config = dict(
    bias='qkv',
    qk_norm=True,
    tie_word_embeddings=False,
    optimizer='muon',
    momentum=0.95,
    nesterov=False,
    orthogonalizer='newton_schulz_5',
    adamw_lr_other_params=0.0012,
    cautious_weight_decay=True,
    max_steps=11400,
    lr_schedule='linear',
    final_lr_fraction=0.01,
    adamw_weight_decay_other_params=0.05,
)
Rows from block 3, named by matrix and row number. Rows with one number belong to one neuron. Each number is 500 + 40 x the weight over its row's rms, rounded and kept within 0 to 999. All counts start at 0. Numbers have three digits each. After the name is the row's rms in percent of the matrix's.
# gate: MLP gate (model.blocks.3.mlp.gate.weight, 672x256), inputs 0-85
# fc1: MLP up (model.blocks.3.mlp.fc1.weight, 672x256), inputs 0-85
# fc2: MLP down (model.blocks.3.mlp.fc2.weight, 256x672, transposed), outputs 0-85
gate.487 094:547540381470387493438502497541485507521500444548523500505540487460508515551491472538535578525531538502582478473490438512548453474466492540551486482563479440454512511427543468472494532552519456428583557532426572590525485505452482583474459517468533520531508460
gate.488 102:444585470548475533486574550497507515494512464520517478503566492559512520451506499612526521527479416487547599544533442486492541443469481481545403481475476532462497424464539456461471432489553502506504513496496508439558504511532591506541479566511460463456487432
gate.489 099:464533501442542520452468433526501494509593538494470513520504572498479496377478535478431438477510487486461498471533437462521533491508517510486461496500538503459467444478451526478556473500484493491526485524501471511507490505524509527505498479526532450423576585
gate.490 101:465487480521570583474514488472474532440548513575498571533484457511510510477539479519489516531531435542431472413514511418504499488547422473547433537468490539523496459495524555494502499486559492553500374492503486510540539521446563535577532554488491471553509577
gate.491 098:505484508426509462472534449470587515561471492468544527523449466441457448512496465578476507546510484505437445470452511496489549502428482576505468468518513552485519485545446542525523487550443426518566519539500453470522504495529539403470497486484474469509534412
gate.493 103:530493532468614552538470473455440459528496439480428568511491503439478575551610450461524504533429460554422484481476536479537524447481448451450526459510540501504463511527566529534513461516475499496580532495504518511513522526504502399467375551448580510553488531
gate.494 097:555506452505529467529502505584476424463497494494514517531565515466435525485485557539551565497492558511493483499542481499489547546456552481492499500462472462555510527493413488482550431517450605466481438481506489481513495538496439464517447476575478490512500521
gate.495 109:455545513508540488486483480490521459404527534516520496491419584473465479494564483494450505581485490453556454531558550489535487525506555533429594505433477458543531509521513463512479522552490505444459425465460549436468481480495500458561516555509492516504531470
gate.496 099:536545425490509502532484560453537466507460492509532439469452503572560540519504527489521591548535475450509536496562483570456580483500486463481413469515467522444455497432446476517513468451457485553453433448447516499501500577467472472505409520614513495559549548
gate.497 104:504520490502574530495533528504496542546525444498535563565486562500475484479454549504518503495531505486498533515501482545479542503558516523435495458513501505476506419438502494490518478479487540519497534520524455489450494565485515455552446455491543497511503450
gate.498 105:515590557478514544485613465462507543493463499547494442464491506552501458541471494511469518474535519504530517521529490514524497524485463469487563530511484462506435579477464551514445516502555487448480567541461550479490480429535523532460419475394505465602493560
gate.499 094:496553535480474541469519530485572434508524501549532550450530552490492533541477504479485625485543495498517447514449489434529494510488437500505498530470501494516484547452474523546411457511497599552505444509522452413501489469519473442527518577531503474556555565
gate.500 101:521546505518464557466513507462526563468521513521502422544426599507471469499530603436434496485582464473518497582523488581524508487536543528545474486426503489498473465524485448534461492531481511464452535560457557545468462459497535441504488461507532372469543488
gate.501 099:541505540561534483542480474492390504512463515545489543504468525499460514508445476484588475508506529497495469510560507485515508522518527474468520468475499444492471453460521503477499514454439530474464537471483476414530462453486458453608474403487456518471463523
gate.502 100:491391488516515482536513534526507464485498489511521547543507480534503471474487520506440499490602518453444513489460528507465534464536532523468474491569502461459469526432524489428431486530446490447535619479450449515433508502480474520547400478473496497507468521
gate.503 099:507488505461526549501502492424501477471520476538533461597483487463457436433488493466546521545584485532428482484481489570499452419494525491515521473466434487545479504549469516539457451507553368505549514496542514472496513523475519588552518520469501558472436467
gate.504 099:441545462561577460501548481547518475487547384481533560487512485525527497511549502580480480498550488459508530514487491473540429583530462543512526449529507477449521501571504449503513465423439506493461509432492460471440503488478519442481488449573505570480469474
gate.505 098:588477471526439493539427471481508574487516431496512551495404464467486468458483470533516471519492487519557532433459515495503498520466434524504500499487600450487509504446533480487454449492529516495506494427557514524460488446571515524574499534443561511496591518
gate.506 099:527523583471530520493515474483447462492479466555429476514477526572484507539592489492514496489494514465463542569510551506517464477539583469482474531444499534479577448532570478524539476491422540434517491453488454549477485487476403485484482527432551496457479504
gate.507 098:496407547488581495495494500537490509511541471575549523589525455480518466478492527501485504503440422533493506436508507486467423448510526514461464545482477560474462476435533483442418455481575504509583489479553456492498530476533506478521464463473482444554482518
gate.508 099:524447524554440452426417523448539421476501562459515481483453514467521466502584545508549558478502500499568571465466463576498532511464431526536507541529497508451540516446509482562455487458500420554492530480468568516552440529538512425436478528549495548502527539
gate.509 112:540490587488462518531495501493499410441528472502498442552499491437439474449499503528587466427428545521478488573487446483455498470460477559496415556464448533536519538495511542416537471434511548473539536511488522516488466421423580523446447537503550473535523481
gate.510 098:446491464521490540524498456520566537622457524513516510493555478502547426547467497495515523514473482572502542573479510510511399475537552451430485492463516444490442504494466458479520419493483508440551527476536417514584521493496498482493470510531557549534518440
gate.511 101:486444547498569460478502442481458522467496495557481521510586494508572397577416456521445539523562573466498477463572500506492477485569539511520544459525541456450484494488593527483438531443503443457452502429516465439440505493529557473560462529507510538488500479
gate.512 095:445512446478532514442444439514550478521490521574460447489504447512523469554527484517487486471541534484481462511563498548474517533508495512435512474552523508505415547529478460493502506562499559481466511495601524484541443439469569386492521519507458503552575470
gate.513 094:474476462514488515450490490455534540487519436520505528512443582535527450546438421498497552579519523528542544522522461515434510474454427444485471427498496417435497512499430513519439530489494543531505473492480553449527549497543490539454506498559513518462492471
gate.514 099:552553505511485569524476559480521511582462530509492537445521530536458513494460443433534534500567442539562472575544455520468531496505512540452426466476496548504494448525463515498483519477534479488512637495505486545459547483523509536519544451510551528555471548
gate.515 110:546478492468459542494461545541521516496525503446517515569482522541594463537511593484486487478496469439530517470513475520466537444509483502454486467508465484561492513460565527457550460568461557488483425530487447474509416494555485468492383506523505519442480549
gate.516 098:459517461435563503488461485556482440543521549499512520525509507520550484462504480500588534451488488454513454458468577506530457501564465439565488461508528512485551463533482556496547489492564518481475441428444451452563449505459486483511503523514495417582443518
gate.517 099:453505500563544524476471528446459506553456521551460485500505501507491480482485529485567468446516552562533496427483470554491497493445411516563551468543483466488464508450473511499562494433481503536582390503506521413492431506490478545519498483498497506501575524
gate.518 104:488492490443424486382511504510486515485596536532470508472453469541470577489507459474472391520450483431452480538524632457485511496485478458473495488480505474478524477472492503487485474508453573493509567518497528482541501566529544597492518482497554473524525498
gate.519 099:473512499477448448483489498467452453503474486457450469557503557512517507539502429428493506463430486490510499534475450506471479469522482561545519498531530499476534506523458517453520556434477517472484468485485433511531495420489451395517480516492463494438546474
gate.520 103:578565448432417535555424548413544428454451416522518477532468552458510492462544516545461496512545545413553506486444481462455470466525481541445431499429504565469489471510508503551488509451522499516452531474516526475509514425513475529480512496542461541610508424
gate.521 100:503534492585438487464535472490571468558478506484527476442503567515537429533497503459517529425462530472492525489493483529520486511506510502482440459472525528448495433471459542588556551477515539537501388527503535529520511496460525537492550484482521520509520458
gate.522 097:447531505402553534554453499476475480501543456456507440506525519497533506425433493588537538503537541530491440518502513473492518527519426482424493558491462484513472510506471572449558440490512463479516504487488510501486465482483533509449484532477537502481518511
gate.523 095:513512490512489507445557510453448451458544408554514469548524496443536519505518552527544466470554507535529455458473565503452508539532483500511496495483523576453441500503474511478482561526479540457562522485432513508493480503576456584499452528446516498525507482
gate.524 107:452457480392457521508486498539530471487497516511519578483503481498430447483506531520538579568492501451474528500495504467467459540496477559470517474509464436465491441497493504505528593482542515498485521459493469521492525482556528552486574474477450535559439571
gate.525 094:536536538570517436580587532429533529538411517460484426487515529547459544409568577531498463545460498470471470468490493553454444472498473480558513524529477472531529509491537517507528542371436485431489477460482414528528469490475542534483482515547561488501537546
gate.526 094:458496487555491478551458452556533554455504462539410435442436515532469491541431537542491507443523546527458481441505506541462522440488464443453443560478513507462468487429517479490461525456479437456521512511434533451458435511539455479486468493548545505485522432
gate.527 097:519463518533568533501499479492533469428581359545509415559532553541478468494522482524466514454499536483516439455501506530461599519411471495517543489499515561472441548556530469556501556519507507502371502464429403468500489556474532468529492512461419500498501524
gate.528 094:526514538514509536512441432538426531463532456427469464521465532505433440530520483508552457511466432422486485507456513526531462451488505487530538518539528526512509500468452490530516439436507524528515510482448521563514487482545458494571562449550523467540478506
gate.529 102:486522505537443497481548460467491534520467497495547518513476539467526477552472532488445480425557443431525463502494526511536441475481487475559529465496525470467497438561492485486495449450500487589511544515570498528501495432523490521506495403528510493523502500
gate.530 106:493509545486515506453428480554537541564471446506508535532498547522453440572473545534515489525547460566503503521470497534502420505532408490529561389462500536537469476515518496531442438529513492490506463543507511514562472527584526502462474502430526574508455423
gate.531 104:532493502506498489521534532494534523540518547489408551556550520562451477548534469389516521484507493537483408576453405546474489513493537503455470470493567499486529428481465519520508467509502632476545478498411416553491459528505489502517482433500460540477506522
gate.532 113:525541499479500564546532495509452518520478548486484484525504507434455548452447549591523490534542493572597502478451508521460441489548514422464499519545538481543480515592479510451463490511521519496511489535490500526473536437485477593525517462482528539462457496
gate.533 098:482445489479461466535385411524419488488533525486533434541439513503490482507441474503478504565549540477410502474497542513425487513576506469532581538522499519516489478554457508467481531474536512540393533457482528516475508504435468469520451455451552529494490530
gate.534 103:525446553501532546499489493451529443515471505488529505486538493436511486572521544428496513470509489477482446508538482494525403450476517529466547431526470535530486514493531535487491496489532487491577509478475527511512581484608409454547478484505466533448520457
gate.535 095:473470556493514560467502516518496471507563498604519503462457406507507499558505550529600497450540469528570538493483400520540502475506396522480423535517420567463485498516459521499538557478440557494509472475511498475492491494394560533487490558510518461521510502
gate.536 102:551479451478555540493482451565485541524525482525451478458459512407436476459509524406536507499539546543473523525513532402449540474478453496512480483573506470514515557474575522441620459459544468546471484526430495482520521519485514503452521514475547545526483572
gate.537 093:457546463462506515482506493545450587495454468547470559541433503516549549474463581559531501470474496492480513502470534456490497547525536511464450557541609491414476465468512509545516481468467516503573447550510538467499495494466491494520470509497542481480502553
fc1.487 098:469458491468507449497556509485517537570507560462552547481477500470473580528430570486382470554578463490574496523447450458504489476492516548452423456469421420536507549497467480450530532532526506526494458452531465523515525588506494536511479574495501505486465529
fc1.488 092:459536549574436457579511489514483545530504498457526508500568415481472466444435524537451551560560479514447578504469530493520566518509493547531475499536534478526530518495562446451475540543525472525518463580459512511499501432471462528479557506553515577562478512
fc1.489 096:375490437440453509438465431544451530441546490554515509485543491523515510525541546462509563480484441470541446517540474471512454487501447479496519495475477523514473463456496482491508453546493413518487465447517555534497467515483509510515506581502448427524527433
fc1.490 099:471527414416514564448511527488478511524433532479513591516465539474525516558505437478450483544536534513463482542555467551503587440542470552474518481557583465494499537484450486468489555472521407523507490510499513553501560514478445518507503456507503447536473506
fc1.491 099:488526498413520534489501521490620495444474513520534529457600453552488485519501507483454471487450513463552468661528415468538529548542406472531493461500500494460511483435512505477503451534528539492479416487465447519460490552528443545525530458479421544582480447
fc1.493 101:461522476489488546438500436547562508511481503498465513515583548469511511492507556487489448544469581436536560469464503510517463432491506479496468465456554529549546500515556550561458548593441499413520530567503511524511489462477473444512550494559436515483426487
fc1.494 092:506544465503479518550545487482559465533466454486536451501485497493561528449548557539365473477502457468500514467553518505527560548538487439557507469553502497424479506488591542492398562519556532499516508495530425547439489446509503498453460445451456563500541521
fc1.495 105:491455511526397524504503525491512481496425503448429496545533425466537446457469535552503515426515531507462480553541509515533489437459468433488480518523508554542503524495511487534508440527606501478531532465443477484520564497467462447513434521534501480485543541
fc1.496 099:502492525433486482581559461479487396510513506467505493460581517465492500473472475521512520534553543475532544502494530602553476544424577529472471489511558547500503475531513495482516537473552546561467529526496590564536569538493475489455519542484425479512449488
fc1.497 103:450486489492507444486585559499485577520478503532576570527425497521516403565547520464526509548480495484571488530455540522466505481473614453581531485523524495470466561469506574499539536445551467524401482540505461528395505511554485509497520482450481417560490570
fc1.498 097:494533504565559489545559502554466482495543494557490513542459479559512526482566403487480545449518556453485555549516504491490537534397490483576457513534507516474512552534562532526524458495483491518490545427397470479448482522505491532502424445539425541443489516
fc1.499 099:488561471468436536488535522561477549511444512492521443510518519520542540492489469514476481482462547570604465541562493502473572555439533500545571480540492475473499558432486496477495530386518520542481514535495469536464513564453455530441528422446478482481454475
fc1.500 106:548476441497537503534420477496453517462446508469507523472514510511511402477561472478543633497541516519468571415495549445491506448486506502464559495538528491568529509489562447596549480440463429526547482529517550577449503507473587434476458453486529468451580566
fc1.501 093:454470513541501471493467551519500526469502459563561410530517494564474499440492546606501432482462529518419446473476541486492544519456500489545543428536582529468553534452496466537537468581500435459470512461508458487525448581527441512567523474470519505509525574
fc1.502 098:548516513486570504526524550474462513528453567466537435556526461502511476486498459574517440478543525482546539491534481530542495512625598456536454533505518515522498460480509493571562500476486380496525580500496501486448529531510444498410497581500513499498511493
fc1.503 099:551459487366463498479547513456463509488477476498512476498548523518517554544503563541483490525514476478544516472542503542522500490515518524533511472521503483489509428519542495496535548500482497514469509613538523576493513477542461464518456503496513484464501550
fc1.504 102:558468402518470478466483484511490465467524508560488479500515546424476443575518470531513518480440591543443510470478496456471535536512518444460537559553500494597558537426495537509471493500543540472502516439452558553482524468472380592444519434473549526496514566
fc1.505 098:477519455555533484511449442483514510493517477442497546548508528574470430530533562522543541545486429431515441542459456507522487471513499492518497483460498487492567479499498545532502507443491524494452549491452547565487577408475386618496535490519542479515472523
fc1.506 101:472560472528501498482534549561401458560497530502535515498513497499460502528506487544492593517509552556508458532550522515529476515530531533490493558500511524433568483563421549505521520444546466466519471494459446410548514478479504433483525464444547536500481487
fc1.507 100:492491484528480499457474484489518456516481475492437507520500504517545434491548504479499503536526458460521528507477557517463498517471474531472485505503525533532478556450427470468533617603464468487430543535444479436459460507499449449520506551528546454434468525
fc1.508 101:438422511510571488530525496538530474472528517517458495486453514436445461516483542497474581472517472487558503501490466534486531506547501545542495507576531558522495457482571474533532495588482479573520447537512461490540499537494503555445504433573551558438513474
fc1.509 110:439496503513589498514457526498573566592472537486495432559485517463506489593529403545480476430531399560501458511492519540392422522424386480508546406505506480517528548521526459484510506522493547566459468487473531532477519468434502496492534501529481513585541449
fc1.510 106:487556499555521460529504522469524521541538541471508574505483478488468513519547518437411504503553502555515524547468510445601496508475529506534462524476488463435519518486518495474442517470455514463539458492603478539548540456499536460495428503563597502460518534
fc1.511 103:472490502523477514483550483377510592540506465490476503390518558511422450516524448518515469500441499511404493533506521511465454512475502496528459422496576466522521549429449513513587486494515508473513500478469498550502538513436488500525496500491534434455532504
fc1.512 101:529472531513504531441492478493553537510520553497492499543481487476571473471540385498494573489535491582563537450438533449550545489530468520440627533495484484491506618482457481511591566502507439519470491498494585534550442453586505523521538467479491576488449537
fc1.513 093:580500525551499521506522572482490484475519485476499470519541474490501440549548527470443484485532488566561461511505548561515450458440486473440500446506443573471496566508507561563500573545527504533376514517502500524521499547519439481494430563509444462490522512
fc1.514 096:540509496512463540447535433534500444575439498583611469506415507465500511545489482480489564448400466465499529531517525528521509409574545536508521511576471502562474489474532547490544544438523559523392452545506460535506485511507489506454521535502492489508449445
fc1.515 098:500494579569508519536511452447506480536466464499532521547448528494520514505498462519472462489532509433552474535569508485451496521508460560591507467558484564510443590523515534428503513502527506498502534475465475468499484490541461558432419460565524463519442518
fc1.516 098:507509452483531458442518525559535511509411486505555426492458524525556501518507526557419519462487523558481535504481580524513483519466477536515546488550518498481382465604493475509494472533538509475492474488551455456529483517577492492524500510530502526527580492
fc1.517 096:510518535459481445454571480531461454475499565448508529467505413557534521557586488503461551515464473539485510396523515500583396492501461523474519494504522519562545551538451458527498452485532423487465470487419468458545518523513496481525479489504422448470481547
fc1.518 097:566490428532493536495520527570503422486495580461539558467502534490459480508505469453539512456403506555537489479519504536476509589462484552511515476508467573535530512523519528514496485489463486505493443467494483402502504468485523538515484483618473503531550519
fc1.519 093:428529545455513457463545485494515437636532510505566535482517504508472420520590505531542459480503510504491536534500477512517557585545510519533526509453558505525517442485408497580464538544520484489504530558466560485485477505542462519498526584498466508519498449
fc1.520 103:544515472463480493482524481496473412456502491554484483464497519491520443482527447536473506502504499558493462504559527505455553499543462522424485534473538467364497542540526548498546419443429466487470568459479376548502528494495524527496434500484493461472483486
fc1.521 102:467452472460598520474523504553533523544596476535506558438514420473548466506476539465539530407543493493525515541484487509469540496510498490438473373537416446476460515528566406562515460487489528473561542518473476515508518627431518518492483585541490506513443446
fc1.522 094:464470453444534536448408403460492488545490498485492545479525488484484482489454477436434530542470509567523471553581447507531535513478524519486489461487486501445502474501549513465524462513458506616512571513496502511436531516482518507479511516400442484541507511
fc1.523 099:561467443472489532483368423495513553602505481527484551455508518523473522523476464500471535511622563498528506477500547554507502511354523518439399480500523444434497462463513474417454479543496458485515501516532496506550441552484564477449472498490565597532468567
fc1.524 102:468555572517483518508459453489472458481517579515577456509462591526511528523501443474522448428515477479426556517482488468535470449565504538443507489541521477506500531417486454482452443501490490506500499525487427539551463530484509471514524564513494518437437601
fc1.525 101:391430573468479538425502491541594427503427496524527546514493465453487474500521502477562527541551487465549442515503503450450524521466532494493564530525542482444567454535514567482481564509516472521492486508482528456495515566480557542475444473465490543524456515
fc1.526 099:528509478539463435439462504513500449540431485505529459516587496435537496460496569431480409514523549478518457530505505466481519505477473548560521459417497493462492485506534455521419570486521524451507553523500538521588501484487456527498524561449515565433515461
fc1.527 101:448483479523522491525503521450529520451524541540465508564532500496466441519491513515513546422461488538522490441598458516533559544457555495438462532508553533576491525457502535499488560486490504432461449511508533494534566460481509502526505492514515479485550479
fc1.528 095:507418567530496455515544487489522506534516617500583485481473529463539507525561545483533453487523438534515519479515470579566476449505445442547592529483535551428466541487521427473480476525489435529525558485512480543491470498475459495495470516455533506482478500
fc1.529 103:519490531458469551428575546506506457516484425494427465545537433496537457509495440508576522493548534520533470447493485544476551550463475457494479518526550480490428528524522558519446536547531475442503577549485481488512482489529526541525410515474432447451552537
fc1.530 107:510481518435466429504446481529536502434553508416547534522455500506521577466487484555512469520518558550527443530430514486499564447455440454477477516580551394544513471486536553439542524481565508490495442459477509448505493524512503524531465482473509562534504538
fc1.531 098:525466442515578413451476478520453506521502453498454528452524490455482519462444521513483517457494525537522493549516513485471539517438531503493525519487486461577474442519445514500522522579597455485517458542456483437480508509514479483533445522588533483524548499
fc1.532 109:454512504444490479488503599483534540581551480531505476542440458559451441532533459459469523482520500506481521558552448544541546497496417481547442531503436523489518496499459504482480467527521470606573532454486581504512565504453524441484462490505492470536499595
fc1.533 096:414460556528526517497482471519523485470558474597493525497493512511483455398508473477398421493484491519494539428494500498473492480504432490543495554521472500454545522462484576530502580462462522490527504477412461525493451510505396548597479488464528515499479488
fc1.534 095:492473495512439494535502445530535495433564500618550525446551499547553539566448559478515506435419462531425446478492491530534462452462502502500506481487484471540537463580486469521572469541540523530516478507489451506490520532504453577422422481487483545438455531
fc1.535 095:469497437496470482569506441475490539556471507546525498479526564454493549464506522451389453462401440526538537528520504526497486611455452435507477513426440447528489421509477563490491460540494464526552494466505489501497484582505453500520532522502514485448487463
fc1.536 103:501456440463491471464564511520499506524541492515550553515512510492526553516489518516458501494560536478478479450469486579493466484496529396508536536465417612508570526496496510546481505512494533488485436467540468471551469578569481464541494507418557470579503508
fc1.537 103:514396502541590495535494473473478515533557489505516516450508509501534443502515473443421500515565525444431517511489539500498414529515566548574501600533536515479541501492517439482461516509485546511442512451469427462515482535501491497538467460478475538523443516
fc2.487 101:550570480442497476495524547557558468465436484484460445547536447492607502489508459493546483584610528486503427485497493550462509461495525446452514437501491545457466562512516497474373485491466504480509523487506518441519501540530433533522624415473420570513513522
fc2.488 099:522514459583515508466536503516557456434486488510457517478497558504490501525462504555557483483540547505418515470488476535514473609404479466482472424532452562560545456506459488409559466543509483527563510492471480592466438504540524511465610516519527452509542476
fc2.489 099:529486525483510524534442520482529518569507456518495483411491484516505466562565498456504406474450498535516509501474498434534581450421494494531573492486546475510548479489465526477473561484487576515497527541486466490354575489492440507546539476525538544438445485
fc2.490 099:518483536430521475493478496461538496512485466522556517415474536556527533482479550494478512493482476510509474547557504468546459562483544484578392475570491516473505499471586468478466496521461489534529501475501545545537535513482435519490453457495502628475553484
fc2.491 103:491405618570461538553554474518537499521476477492466544481494509495498461450565552483465525497526480511448443537469564447509519516553471454480545480517464512505508614511509469565498462494526506544527507437510531562523547496498470463507456507458374515504448474
fc2.493 098:489559507417519544464510558481480520556447505520510597436505531570481547510479472537526471527473524484538555530525554497409547441500543426440510494464495520526485523419555482462520447473512466473514529515477468473457487478428503408526457483477514540565486570
fc2.494 099:574493496475522457477542514489487517452437501524395538533482583479532491565500527547503516506508502460445475503458518494490529467576498534535454525471484446480519571491419525485513561457422486632453479478484490509465461419465490479482561531546530470494486591
fc2.495 100:490515469432482550541478430422486484558475479421469489443463556413539546489477509501496485550501539421530459405540543489483454524474498471502461580502566455445554514480576536452523545525539517547574526457548436543525395524488463538469412486505443481492502488
fc2.496 100:494508456466512482533462491490452453501515507472499474447529493437518527525555495494458540547455401506494394526529499553539423422506502566535492495464500460585487465504548518532524485532450521519556433529526447542502543551521507581526488576494507482467493542
fc2.497 104:541491443482427517463454502537470494537470524448535498453467546548496523452495611530498542536538540475467467503479536576476480463487451535466474456481515526493567505469529494500537472529528437435530557513442502586526463514517478434468525409526530522419474443
fc2.498 101:422496520561469486573559486437520530498554423462533549487552539492471452461510497401567491521483522512512538472531461492524484527510503514504486497554519558548503482486415441532474489480511562460601504509585498486474539525509520473425540473530545459567471552
fc2.499 095:531456550492522511541432502498461498485454547480521572511416566482563485417491560505511480523502452425486520503500488439511533513492466489414465460558477499465470496467514452509419576519499509481461522539470463509552427493506539578512478529522491505545523522
fc2.500 099:530481502451570604529516504507485529380488536517473569437513495474524467538509562544505494528528458490555482562510525556490559499532525493523464456527463526536497412562529500474497492525487488502487458485527426465403497450499427437422497528457565538498469557
fc2.501 098:551516530456434547474550527519535504491437528535443477543472519487509565545434527534502497490535476425477504531456490534550483559497556502598469515492465475502510419540468529593525476437522482499458452507528531497486510530490526425438500497484474550491463519
fc2.502 094:558510450508505552486549537544485445472583464511471563497506479513506555470533533461485438559468520476493490481434518456477463474480496492514504529486493525539496510484397513526450500565509463477505496489481499517545522466485445502483405494500528501520535495
fc2.503 092:413555511476486486549511458479554537501471455470496481539552584404424481424499469523482520510493372575476508456461485507493485483522474522466492539512507472469463502556457503521471414521517482521485521475513521492510533522491510487499519508470518513563526496
fc2.504 104:523467436517489477464477425515467503515398476552523526455446473485484522568459520536490540511504448540496529466536524548521464507491560437487547498460576427410461441489515441487460490545535552557497513518478477563513476510522497505539500516476515440512452468
fc2.505 095:563545574486484495469605554530484462524471514469507487447521520492530490559442484527440535501492459542477514558497508464511513514512514451525450424475473496476447419443585478433521492515421451517564451510482490565524485524516499498527439551496411479507580502
fc2.506 098:485469519516524479448504561546481430517519570482440453502437530474516512517426505503536486468537513562553509443517451486470559521508448554457482518512460497581513501450497440508522465449480458475556493518543514562460453483556515500486575464606439437422531464
fc2.507 101:573492526446504501497497527568445503525486552497533513557502532508461494439562557554481450521526430560466413506511518509482511509490506500610458499476523476447409519476506519487562487495524462518475495459422544464525477517494550500456568453469545509551516552
fc2.508 101:476499488519491551432497471513499520403477498526512505473540462495506498434498551516470490508459473528532500517407527478482466470479497517513468459483492538463530521505485504471510481491479476437396481505530527528504474438486505440510431449516468571453556587
fc2.509 103:486503410540532503522530494467466494589513505455501439458550476546554475411434497518525541501488432522425501460505513461471498506523530493483415486496440455487501473478482536564481536515513463483470470514510458462523493553579415548544498487460488458528535466
fc2.510 105:543522503495514495503543608526486375548477445481466414516488557486508526493515492477460525521417533461497491461495489458456528542533428531473492545543421514492504458521531584512533472451540482507518524446429582450452508440444556604534520537487489545515467480
fc2.511 102:461519561473487514502460505477515454470465512520553485510508489485516450393400524521503471492535398456517500551443496556478495473505494499519486525547470524495508438488486540450535497475468473462496473594519487538476457466516505543504546482537532527489478514
fc2.512 096:450490516483578581537484528535483449548465510470603496536525451506476492425508497517529457458513556471544456441504525482500564466479465452471443505446522430454516497450531478564519485470510447529472458524538569524484449498505463479519497477523524486565546529
fc2.513 098:555519546539557471512530497513506528431505545487510482520472499433495447560486586554467497537410463515576427447471454458564475590484511508507493468553547458513497378501480468487517509486439538473500517431510505556521479484520446476479543461557460459506411536
fc2.514 097:487513431530418492473490475541575356492493520488482534474524532564515486482536516575572514565490491458484458459487508487488469516430474572538506480536455582490547501519539558540484399512471530532459563473455526412518497558524473598518490527471475478523483505
fc2.515 116:507541507478431506519512526526496501584510497479497508531507497531610482429580500577555386497463529474558568486448475512513441484556466446451513573513428522572559524581521497432519503512538410491486477445545500458466429420498544473470475484590505451486492530
fc2.516 095:531520454494551477455511491547535430513557546472471522505457523524477479508499532517500550530511450491482514520519526533535501476498502496454553511591486515548506500485519497484497472468535450510463580412493476500524498486511475474540560541546439469541512536
fc2.517 101:462486526487530563592443500500412513532437529460528511489398446540486545499493502474400521458462455516496559503482528524550485494521519516482564520465548566503516555516556574471474479501538493449476524570483543454493499486558464479491476514418410472430448486
fc2.518 098:492473499489498501568488482483481468521479499527442495535481529481558469421491416455600479544507436487539469474506501550605489474551476481496495515494486594590474488559504567490510472520526459458592456511421525492514531480565511545610529443516527548452507474
fc2.519 096:523530459525533411452540511561532428432503535495533548505537519525534526522512484428493479498544539519478459536466498440461504495558541612563543516489494481511551483501500455480541433442541471437460487470493421483520501524569460474413444537528489540498499479
fc2.520 100:536518482561499542558487481450533432550510441468514379469463470534556468505529476613461506438510479528518534477502510434503504544501473488527433587474514569533556529536540456556438484479512457488520475539527500477550493444430462517463484482496453465504512448
fc2.521 092:478465484470556556539575509463488495505466478517551466508473489512534557469521473549463508486556507440526512471536475494504572503507490500538449565490549411541479517544558520425545485510478418519503466488498541473522511572532548459473522510479461479508532451
fc2.522 094:535590552532498490513550505493506525518427526462554511515443473491535527451574484476558512525536494498445475471458520484543458509443523497593420509524484511515479532473480444566504548511477460483477550514491435501527496515455438564612527532564440441544571522
fc2.523 092:511512507518528554466570561518485471495564500531490520532519504462506526476421478513453485451531449569528424454535449503513466543489526488467531473530466437508533524542540506420536451487495486401459502508513490418475594501461505482572494536563457477533479459
fc2.524 099:477508521447476592545552506506487468529461500506461486537435486541451525580512548559534482493495507473431496513416505472498502539545493536506480462506515467513494531520499563557480499480377505620468497449498510534467487460493556463493461476495397494482498507
fc2.525 097:545533465457484438480532527419534518515517427416470468495542534464544497489471470491477499543525525460551564521528501538526478502570486469537521532550505438517609523482535503475478488438507580451468469432531501481519503482510550429511521512515494425527599539
fc2.526 104:466500498503476520471516544509483439512504495514511481496458495465574541542493557493484562550425497443532566473595566507399500439490479517479429615546439530503473476485524481465508536476555427509455498513506416545446491469446562484509507469524483486504516501
fc2.527 101:557457543501476484436484511530496484549416478500495489486553514501522526447520441480444508510580458500503529488561412554491381541551450478488513525503522469556537532496436553469505543482490500525454580492532482508561625558497446506477521497487467477529421529
fc2.528 098:508524497514580485509483509513486502516462556520482509471509478537535480519551447527457509412488472508475450542536490416509533530492532457426542470541538509427578489453487483472487548522433519507476464576470461514484481501502506547469470486456472518510468455
fc2.529 097:428431508467478471478473471474519480519458456457568482472556507553541452547527471494486545538554530529465513489507532420557472481479467547483537512432507455441525502491546455554467518514440533511494470529455553514476549527448487519540502509520505572585532432
fc2.530 107:496479478493491517415458505504479484583464471528426497411554510547531534405550521459478518491544540504525532493488467554473499467568476532464459521467513538518554506517493499486501551498492563460551511499484507458462522539489559493488514556492508533489480493
fc2.531 102:521535521545492518495476489463468528563484512419560509522558562456501475403457493443472480463510524445497517526533526562494461556518479516519537485484538457524468528506493510504486431529462495474464542419502513500509483476523513505521502456469458486530494451
fc2.532 103:446476494444491534563435473505484537458501495484440467494542470509452519578500517534508472522429573528509558491567563453524403521538605541517505494513486441527424493451490559486516514531442509451554440478536423545473545436520490455548451485509511541538527431
fc2.533 102:454480556455437461559546547482522526495492459495488543526520437494502552517524513401507471457566518574446494445461494512514602543529513547521468453477440505533561513465512501467461509515481513492471577578527500460457503540481494454432438555407528451529529494
fc2.534 103:492513543546485541500440504517479527458460513513479503493451466525473517458481571521463612522527496564426520443508486454477459465545534373491561549555529502598514454501541517491492500572497412512465582436478497491514530491452550503545507530575541437432507471
fc2.535 095:445583439538505458495519524512459480442549452537457550557525503467452485477466563474456480536452508497512439489531451531472540463607462535565465488434588535496495444527514519490488511509455528569468520479503480467504489564547447520562491472572493513492519474
fc2.536 099:513541522593489485496434499477590513467528508504492487492425491441494629525593518501482512511507453501487473517490470530509481431544566527426526481513511446515473547525485513498462515508472459505548549444540466462501487482494482517453439513548556533529500480
fc2.537 103:470495562477487457486492543504559546474533471486487492522441514463528522566563497508479511480589522487459405473474509453465527488550521536488494494469485536522533564504535540561561485476436447433559529488507506528507507471533473544455502530547534520527494532